python train.py --image_size=64 --decoder_blocks_per_level=3 --decoder_attention=true --momentum=0.95 --steps=7800
Rows from block 7 of the encoder, named by matrix and row number. Rows with one number belong to one neuron. Each number is 128 + 24 x the weight over its row's rms, rounded and kept within 0 to 255. All counts start at 0. Numbers have three digits each. After the name is the row's rms in percent of the matrix's.
# fc1: MLP up (encoder.blocks.7.mlp.fc1.weight, 640x160), inputs 0-79
# fc2: MLP down (encoder.blocks.7.mlp.fc2.weight, 160x640, transposed), outputs 0-79
fc1.332 082:125124154147123103085108099150157112139142107152137080120152075165125118133149090138105125123166119137135121109120141148132140144126124145120141092089086135134171124133136137116117112119109121157138099118137165164089131151152145089093084137
fc1.333 083:164135140151126086129146112138143140145133148095112130120179122137076130123106138116088137100117107144120155152109114128116097125136130135110130139134134140108052091137114116108158146161120133163103156098160159109116116107123084163164158088
fc1.334 129:100119101134152150124126123125125123142148176130150198145110135140132136137141147122128103076144167116117107113183161157116118130144147105132181133144107079113104155126176150123140109126085121185126125127180116141130114099150138164123142140
fc1.335 039:154140118099123119106094116122138112154130110118120078107134122147124156156112138120117121166112125147159142152168108125127135127150108116089113113136116147129134080109152112113135153078074118099094107100157136144151102172130090133184154143
fc1.336 137:124117192159154096139109156103142181107153144107173140108111126119142130132118147140136104116120164145124163119118108099102106124160127115169121136115130151080090111188116166097108103118101121132100122128085119129115158128174139122133135131
fc1.337 148:108138137136129144093111132142132135109133147105160132141107113131111149128133119097152110126105141125104155112100133134106073112160146135111185227170110101104117144108179128117142136156155137128130130091105110161115150063141127110171122126
fc1.338 075:132173118115137084134140106127125107089146134105118127154125127128134138125129128147143098138100103151077150183158121137130128123175136110152167133159144118111120129115102152124132135143133128178114138099132119089127105135123152161109069141
fc1.339 143:113075177099145106175082121126162168114143137134130130167105137140112119137127127129140136066124174139178111081085151129093133132150090130146162119120161115127103129155118177079119166138085125116097135105118124123123165078135147167134137114
fc1.340 108:138111102103119135154106145110128141115144156089102137138104111097151125150116149142140115150113129136100144127126155148134134129146101115147100104146109099132106106124099122144138110197139136177147124126094129183115108110124102160146132151
fc1.341 063:110151116150106151130105130122158143149135115097142156112145162099100130184134134124092118171115129100150146120110149121101130086112142139133118121142120132134129141093161095135110111057158114141138156099160128147161123160144093094143144130
fc1.342 117:180118167190124123118131129118169138076158089089142116116117127130103125122128123099125148106153143110070150156078148103163101142106155133168131188129153150133089091156145148151116111124119154092106148083151118130120130144102107125144125137
fc1.343 077:160138098137111137084123137129075140170106163106147119084159092155128115145112147103132125152151144171155150107095102124108123119141149117125121112121103140101122146155144116086120097122104123131130138095104125200173154161133107089176120143
fc1.344 043:102157160145134180123108104167154093157161121154151091127159119089109143129134120135116095131108111152118133117138106139154151116093131168121119144130115153101145106104183088121099159085132104132107111111124099110150160123100152103100138135
fc1.345 048:110123187134096155168138141167117165111099126127110138135086096139138150118143103089123103099126141129124162124081118131113097140084135133174153123117138088120103139123111112101111131156135130156139110168142124133112131118121164131112089097
fc1.346 133:104109096149129116135116147125118153126107173103135143095135108122151126163138161088130122139145150089123124133120139093145139138094147121136118100140088093141160186142121108154124095141176120145151147133159148116156112116148149096115161117
fc1.347 117:148163133121155105158139122110148125145095126108111142134165088139142102108141111123152102142158167117153129133181190114107129150138119105129120128152131128092127122129108074115092094137135169135130118151135108104089116131139112109127179129
fc1.348 085:127159104152163153140096134133135104140105128149124178114112153131099147127114167152102138137157153139148130121119090166127093116142108134087145101178130181165137108120110098112170093130101112127166112170143088144151175152140135125101142093
fc1.349 083:132147133138123131119136119152148104132133155149123160114121128129132129146102123109172104081104136118147163118120131157145127183137079137153186113132094080094102168078143123127178134184123162181141135119093118128153119116108145130060112164
fc1.350 131:158101098119146126133129162107128140108069121101095122133127141164139094135108159103122113143132142118080135108124129110122126120104154144143141122127136149127130138113114141109106097110142149091155134145144106133125175126160164118160143109
fc1.351 119:130096114123135075153118123145155128136131114089090151163141132107138091130109152165112138138112150108157127135136115140095114153085134093174117129086152166118104140130131137144176134124109155136127163119141133134155118127091147150145149104
fc1.352 081:142149104111127127117161143138157111129124164118093146128099129109133107151122090131125157126083122121112103155154101148122115122111118083091124120144129155105127095129116139127163144150152132104144119160113168139146139158118082157142113130
fc1.353 164:117116163140127174127112108112146165081093137100140131141130166095125116086142137129104097164170098121154112121183137129089084131134087118101170130114136126144122124170115101092150125132139116081113122152168113084114118134160101086117143106
fc1.354 095:120173133119100162121087170139165112133117146143133071138124136151115069185164099094156130138141123158147150129110116151142114109118097033143159138147080123107135110135145118091156119133125142115139126137126116122120195137146146106146132109
fc1.355 107:164146150131109132098107126124132100130108162129112137096139148154067173107090141134130096134127167107138158101129137104141120161143126106129169135076153093128130112146125135092159118196125104172145117176120140138162120134153113081146168135
fc1.356 064:123098163092110124162140161130125152081130121123093153161069130170132101095111112112146143101093145158093130139093118139128074144096147133126153114107157114108107138138126132142146099177116128132142126129137124156131140116132139137123094101
fc1.357 093:117127166148127121150145147172145139099115090125130124140075140124105139090125132163122085117117177166127101188108101120114134145151099103162167142098149091132086068120098106110121162134112144154146128146116138147115126100162153114109104114
fc1.358 139:139119133171122140141133142157089124105122110099126131102097120175118147161124115100160109146142106114133089182149137104096171152075128121148110140130136118098108189122128147164164097139115115145128107118129155084113124139127155135168137116
fc1.359 057:138145179110087149152131145171098116136098128123096112139113096149139141113121122071122120104126153172144167136105093152117110166115135111133150118087133129093119100112157114115129136132107149141120087117115139170136107153135146123145124105
fc1.360 129:149128169120156128123108097129129144123142113128125108172113133154105118112066102112113121115118117160129130190140105194105144152150118131089116146123141139093171094122111114131160142156106137120141124097087071177153119135101122157143126116
fc1.361 067:157171111145130103122153113123109145111123146101137132103100090122146129146113162137158145131133154100127111105113113089130148132130160094184122153171103088118163162135130061121096129084142130137129118146140175082151081107141131125112082119
fc1.362 104:134151148135124125111138160183098056096138128095145149127097135134146147120131155137119123106146137090122094157131134124101115132123133138143170158105158133084142086111140100130122137156134079123158104121139120163108110162155106100148094135
fc1.363 095:100102080131133106149127129130145146091109138125126210100118136123179125108110146149132133150124121083089128116142166122138114136135148161133112109124132128110135177150105164106098083132128109145138138124135150092124127114105136138153119167
fc1.364 085:081132152139135105113170143144141161089116125132140121116094090131130156165111113156109092107132114110116137132103121101153143115121156136128149160134125128143085155145145152146184182096129162122083114128106152111142105157136141114138157148
fc1.365 064:144114126096131157135139111126123117119138166157084092136120145092134114120109163137143122134114148158143130131142096110121194126139092105109128079140098136131122115140128115104125155126164169126085098168140137110117090128094127132117071160
fc1.366 152:159098138092136125102119139113173139136151100098148149079137137172099109127143167118097155144123100075114122131134132086129130132111165114143124147135103127105120113156102140078132126124118112127116158181123152117166131127147097122096123093
fc1.367 116:160119160123159125150099126117127109118121111159108111138126123162104110123112138168112072141083116118087154153171121118059139126147131091100138161131157150146116092145126163102120153132102117150100119098146128119137136136141123156162144091
fc1.368 104:129091107162115150091074115122140155118142178092130144199085168136089134112122097126095086120123138147115150172121101138153120157107150123116171129160142132137163140109177135135124103143140148088091160102121118155103098165117136156142116117
fc1.369 065:113135086099146135086120142112169138148094152103147107112119171149112131109134136172120147163114136121142089152120144156144137107113126149114152145134151146105135165140166104140144127124129127106107137131140134112143129111126158093106165135
fc2.332 094:144114170117118138139144168115114165136124141117081120109113169053135138107145168084121120142102188133115123122127081139093135102105117131165128154149188113129099132118102091129132139143155136154128140148113127149145129104110128123117130077
fc2.333 080:111145085114125158138144102128175111115112091102156132141134131146159119144120111130212174162171161096127100145107122131129144113145108174090118135109125109181134129117137165140149148139124105117124116129122129155122115138130157101115127135
fc2.334 124:136142139130118117137095154138113159122118120145143115137168114149122142150150133141139079132111094137104117177140144124119124140157145123154085052149179176150120119144108108095108157091109122131195093112130138080139136122115148079130161096
fc2.335 073:094124158161143141109113120140150092129093125129149144096153137141111122132104152120128168130155157133115094106109150161104134093138125136134150188127139109143160164146185146099100139128152081144110135111122166136137103133109108105102134157
fc2.336 139:143181068139125131138132109141112109164081120119127100131171101156137185097118108157137152115134082108133130159109111113186110103119130126103093118195109116157145120132136125132133164103086182121183113119149105107155082140091088112096122113
fc2.337 125:135135173132139100114158145142132150194134131167133126117152126144109131188162139158136127101085136111123127124128123100118144137149124167136088123167136171145126120156160104088111128112130080139159119114171126117169093150117126100102170108
fc2.338 095:110089134117112137166135117120136147166142102121138109108161133110145171106132110104100155132163164115149124111133114138134128123094138120101132137095129162140132135137119139085107141145131093096135097149130161148098170121129111108152166124
fc2.339 156:125136057153124147131128102133099135159120097113098121107152136177146164112142104127120136160124113123147110175121122090166110119141102163105115131135095115093126148127171098126110145135110168132187129119134094103104084137102104116092120117
fc2.340 092:122127133133124129159167122154121128091118111174141093173144147164129133110115091137097138166131125113169096104126147164115119138141136112110101129117168154123146106119116158089064141110118152104092128149165093081106152117091157113115125104
fc2.341 064:141110113139166126085140093128152084103119098119127180097129116124107077128098143134175116067146155160107109132132129102169122111116110116117108131108120124175109108118115119138177164147171051124088135171099123120122118174151139129151124157
fc2.342 091:127137118126102099124130114115104131139100122165129162149090138111147159154157103143115127105118159122122114143131156153160124092143128081120108103145145136174146130129130144105184113126146080107137113170157113106139162135117133095107152127
fc2.343 067:122158135124151136123103109147124114109104103148181165103121086091142103144139100132136139061137155134091090098096106172150093129112111143133124150116132104158114111093096116108163136142190119146103114138148134101129122122156168141090127151
fc2.344 164:188055085123123101118128145101122146118096143107134150146078131155109100152133160124145157135146139057119106079111132095082139125140139078115123151116106118117138137126075112138157121111125119102148127116136155138087122140136090128196111111
fc2.345 069:109120105124154106102190141149113082115120130132138128116135149121125096138092123150143136092138133147135130106124114151169117094124114103165099143125120095164150131119093117146173131135142064150122129150099100131129122156125159101107129152
fc2.346 089:176146160120114124136112138106156146170106108114100141125135114141086103100143118133111128143129143129137110160116136109115134113164134146146145110111118163083133111142129127127137131099099160093130126129081071115150152102122102114159152079
fc2.347 108:075131110111074131145104142162127141134118105151147114163128112110148140112106117177135140127110103124104157144125074151132109113073121176180117155137106115144132099083125144112136106131109158167129144137159142140139147096144121097138102140
fc2.348 107:116116163118119085134122155121136157133134117101131106163142123113138172124169106109129102117091108157126138154126138100092148162152153126137101157100101117112126122138155155138128132147115168114104137079131146126128096102161104121160101111
fc2.349 073:142131131075132168141112143107123192122123097114144111145104099162146112134162117097115155140136138115094118148146146138102127101148108138110105101127136179128170104180103151113087100113120108111131119105137157121142138140138137095189111067
fc2.350 077:140107076137104143125108105132125118119145129132161151164127118148124119124124063135108153134104099094163159115092124133174143098150113106139133136147127131079149122118157116150114126142171124172123155152130124137097155108080152130185127138
fc2.351 116:139119179116128119092139180125152161127134156137130139117107100145141124186162156131163096113113137136140125118131100176108130064140116132124140104157161138131131121161158128128111118118164132121140141173135092186140153157140125086132135120
fc2.352 107:155146101133133136171102134095124162123151124106163115137168119174129147119133158110123089131165132129128101130081148118100159123135153138114143126113134129140135126136143096106069150154127141111098154126127108126164082118165148102117137132
fc2.353 184:114156116142110135125086101098131167131131126132136107103102121125147115160140120126115146140119159114095121123151134144081146119166163138147118119103147123056093143098126145080104136078170118144099106115145167118133170114147142153144142098
fc2.354 122:110089143142150142157141115128094110166108136100151150154121139158137130096054171111079099124127122142153140160144117151133126158146143183122140158115156144120153138136140130084139081124095163095118113098103101173130129109143160136145084090
fc2.355 085:118125163102128097137162161130119143118129112160152174138151125081163109132136112111133106131122109120130163142144117113125156126112125149126114131156141175117157112168141097127133120113136123110158105146117113098098133084138169130130107092
fc2.356 075:124142106132148132107190130132137100133122117130110119106117154132118081130113127165137136098134153157120120111138117141149114105121107126171120150124117088136130128121116104149134148119154055168094124168104097138133118148112146125117116175
fc2.357 093:141124149124093165141079111074104113148138173127129143128145141127145179160140098126088138137140115091149163108167137110134160119113177131128145114132099137164143153125156098122102119144156202096106142117141152095117143132089111138161135144
fc2.358 127:133114174135161122113121153147130130103114125127139113150174108127074112097119122162143127113109107163162166131132135093200105118084112137137121130154096156160171102140121135151115144153112109111162143152119145140159091129103100084107143137
fc2.359 061:107164095134162108096178144142126084138120151148127116095133148133141099157124123151135143107134123130116127107159127123162141097132118136174109123143121120136121111119109105112158175119137068141121092149102110123125123154110125134122144188
fc2.360 067:086095118164140142124145178131127152137156125159151149126136116090152135137157138120113153147135131103132114102128087116121124134155147096140175165115158141086099142103167131103063078106180147120116152141161136119118156136137132116096111105
fc2.361 064:116122078115109157104087112147151136126140143093156154132136106146074088135156117118101140132143083116150155160181104109164134127136127140091134094127099179127105094107166156092121162139123135127153120105129163202117132179132123174131137129
fc2.362 110:152109111153118143134122130076154204124148127091094123171131151156160109125111106105125116181060116126154145138135120151094161132136142139095095106151119141151120162139130166120103141132139143108091114111087157086135121131140131141149171136
fc2.363 100:162146172143167164128145120121105129124142118126085089117119120107128114150161135105123134168160135139118143083120122113075133135141130135128102105115110118126098112114189093099106135112124163100117134159118162133121150168137138150150151085
fc2.364 106:167118149112106151120087138113120147135163150095128136137123148132117089118140170101117160137086165126156111123140150159085119159178134162101136124106110134115194112116114130095071110140118145137118142095161177131120112092139124158133091110
fc2.365 121:121136108155163096124117132141141109152125131085155152120096151134118141113105138076105121099121107137120150134091170131124095142111121157136148168116123165085155127143136132110133075145085131119156136120111100150126132141135111127145177124
fc2.366 173:151131153157156158123090127148111147107140116153122118167140136101112099128132140132091095121088137134089124136125162142103094131126104136137110103115140160132170096113133151119100140128104128152188128124128125127148154120119145075137177099
fc2.367 125:106136130146136184104135091115070108091156139131143100106198125117125079105132108123117165150118084146160125111135095107180099105147101168141129139159107172127170130151130141149129196142106136128153143124113139110114144151112138093130151143
fc2.368 097:138141131111126145149114142148102168126112105178169125098142127147149145170135139156122115152115122149115126123128132148090125164147132123124100097111148147073099130161130121134130116117138090125162090128172142092138147101141117053129157104
fc2.369 052:141112156136157127115144122109113120079135103135141128089127124076091065161107177112143141065139176172111142133139124110130144090119128133160109110098134120120131109098106137120149151097125087135088119138103144162125135141161140103128151167